{
  "arch": "unet",
  "model": "image denoising model",
  "dataset": "gratings and oriented noise at many angles and scales",
  "train_examples": 197500,
  "image_size": 32,
  "crop_scale_min": 0.8,
  "horizontal_flip": false,
  "task": "denoising",
  "loss": "mse",
  "noise_std": 0.6,
  "norm": "batchnorm",
  "activation": "mish",
  "widths": [64, 128, 256],
  "blocks_per_level": 2,
  "block": "plain",
  "attention": false,
  "upsampling": "pixel_shuffle",
  "init": "lecun_normal",
  "optimizer": "soap",
  "beta2": 0.99,
  "lr": 0.0035,
  "beta1": 0.9,
  "shampoo_beta": 0.95,
  "eps": 1e-08,
  "precondition_frequency": 20,
  "max_precond_dim": 512,
  "merge_dims": false,
  "one_sided": true,
  "adamw_lr_other_params": 0.0013,
  "grad_clip": 5.0,
  "steps": 18600,
  "batch_size": 128,
  "epochs": 12.1,
  "lr_schedule": "step",
  "warmup_steps": 550,
  "weight_decay": 0.1,
  "adamw_weight_decay_other_params": 0
}
Rows from block 2 of a small image denoising model, named by matrix and row number. Each number is 50 + 12 x the weight over its row's rms, rounded and kept within 0 to 99. All counts start at 0. After the name is the row's rms in percent of the matrix's.
After each channel's rows are labels from the 100 images, of 14976, where the channel reaches its highest value: "colour at peak" is the nearest of a few named colours to the mean colour under the peak; "place" is the part of the image that holds the peak. Only what is clearly more common there than usual is listed. The data: gratings and oriented noise at many angles and scales. In brackets: how many of the 100, against the usual share in percent.
# conv: 3x3 conv (model.enc.1.0.conv.weight, 128x128x3x3, each kernel summed), inputs 43-85

conv.58 128:42 67 52 26 38 48 51 36 51 29 54 37 45 38 19 45 55 46 48 56 57 42 40 60 62 52 37 60 58 43 62 61 51 40 60 65 56 51 45 45 50 43 65
colour at peak: black (26 vs 5.9)
place: middle left (35 vs 11.7)

conv.59 128:65 70 21 57 68 11 59 38 66 51 54 62 60 49 50 42 51 62 31 41 44 38 54 45 54 44 61 49 55 50 41 69 35 09 33 48 54 59 60 66 43 46 45
colour at peak: white (98 vs 3.1)
place: bottom left (50 vs 9.8); top left (36 vs 9.8)

conv.124 105:53 38 47 32 43 63 48 40 57 46 33 57 50 55 59 55 58 42 68 61 33 56 37 41 52 47 58 72 34 51 36 55 49 57 48 64 59 75 20 75 62 59 47
colour at peak: pink (29 vs 6.5)
place: bottom centre (36 vs 11.7); bottom left (29 vs 9.8)

conv.24 124:39 50 61 32 34 54 34 49 55 49 46 35 22 43 43 45 71 39 52 58 46 49 38 57 73 47 70 53 37 58 46 37 34 42 61 71 53 85 58 37 60 56 67
colour at peak: cyan (37 vs 2)
place: bottom right (35 vs 9.8); middle right (34 vs 11.7)

conv.87 098:29 52 64 63 45 65 50 44 48 43 50 57 46 80 21 49 73 76 80 25 37 54 49 54 55 32 50 58 37 41 43 50 44 54 61 47 47 58 47 82 69 50 49
colour at peak: pink (55 vs 6.5)
place: bottom right (28 vs 9.8)

conv.37 076:53 64 56 54 46 52 39 37 62 57 38 67 35 57 37 55 59 42 64 60 52 72 46 62 43 29 52 52 30 61 24 26 43 56 48 71 49 34 41 21 47 45 51
colour at peak: brown (71 vs 10.2)
place: bottom right (34 vs 9.8)

conv.75 170:31 52 55 49 49 34 55 35 58 38 78 67 42 32 39 46 56 37 54 63 43 70 58 40 57 20 62 51 33 19 53 55 51 48 50 57 48 49 32 75 63 62 52
colour at peak: brown (53 vs 10.2)
place: bottom left (40 vs 9.8)

conv.23 078:65 47 39 33 55 48 54 64 62 59 51 44 49 33 67 54 48 34 45 62 70 62 44 49 54 40 34 60 78 54 45 72 49 51 53 38 51 38 47 52 32 51 67
colour at peak: black (51 vs 5.9); brown (49 vs 10.2)
place: middle left (28 vs 11.7)

conv.0 137:50 57 36 49 45 60 32 57 40 24 69 40 65 45 46 22 45 36 49 41 53 51 58 65 44 45 35 67 53 51 57 70 67 42 50 46 59 48 56 45 51 56 38
colour at peak: brown (29 vs 10.2)
place: bottom left (35 vs 9.8); middle left (28 vs 11.7)

conv.93 089:42 55 52 37 43 37 60 41 48 38 45 62 61 34 57 51 57 45 50 52 49 69 45 78 45 46 45 50 34 30 47 38 50 37 59 52 72 46 44 61 40 64 49
colour at peak: grey (99 vs 62.6)
place: top right (29 vs 9.8)

conv.121 121:68 51 51 48 47 33 82 48 62 49 37 63 55 32 71 51 49 29 20 60 51 46 38 49 61 46 60 56 50 50 36 47 38 54 54 72 58 38 39 31 36 43 64
colour at peak: pink (27 vs 6.5)
place: top centre (48 vs 11.7)

conv.103 084:41 67 53 28 46 39 52 62 42 59 39 53 65 41 62 58 67 49 53 36 39 46 45 59 60 53 71 70 49 64 45 44 38 48 42 62 71 63 71 36 74 49 50
colour at peak: white (25 vs 3.1)
place: middle left (45 vs 11.7); bottom left (27 vs 9.8)

conv.49 133:31 37 52 52 46 46 60 57 53 48 53 22 37 52 55 47 47 38 48 77 72 23 28 53 47 64 34 44 57 37 52 60 50 48 62 71 53 28 41 67 49 45 59
colour at peak: black (48 vs 5.9); brown (43 vs 10.2)
place: bottom left (34 vs 9.8)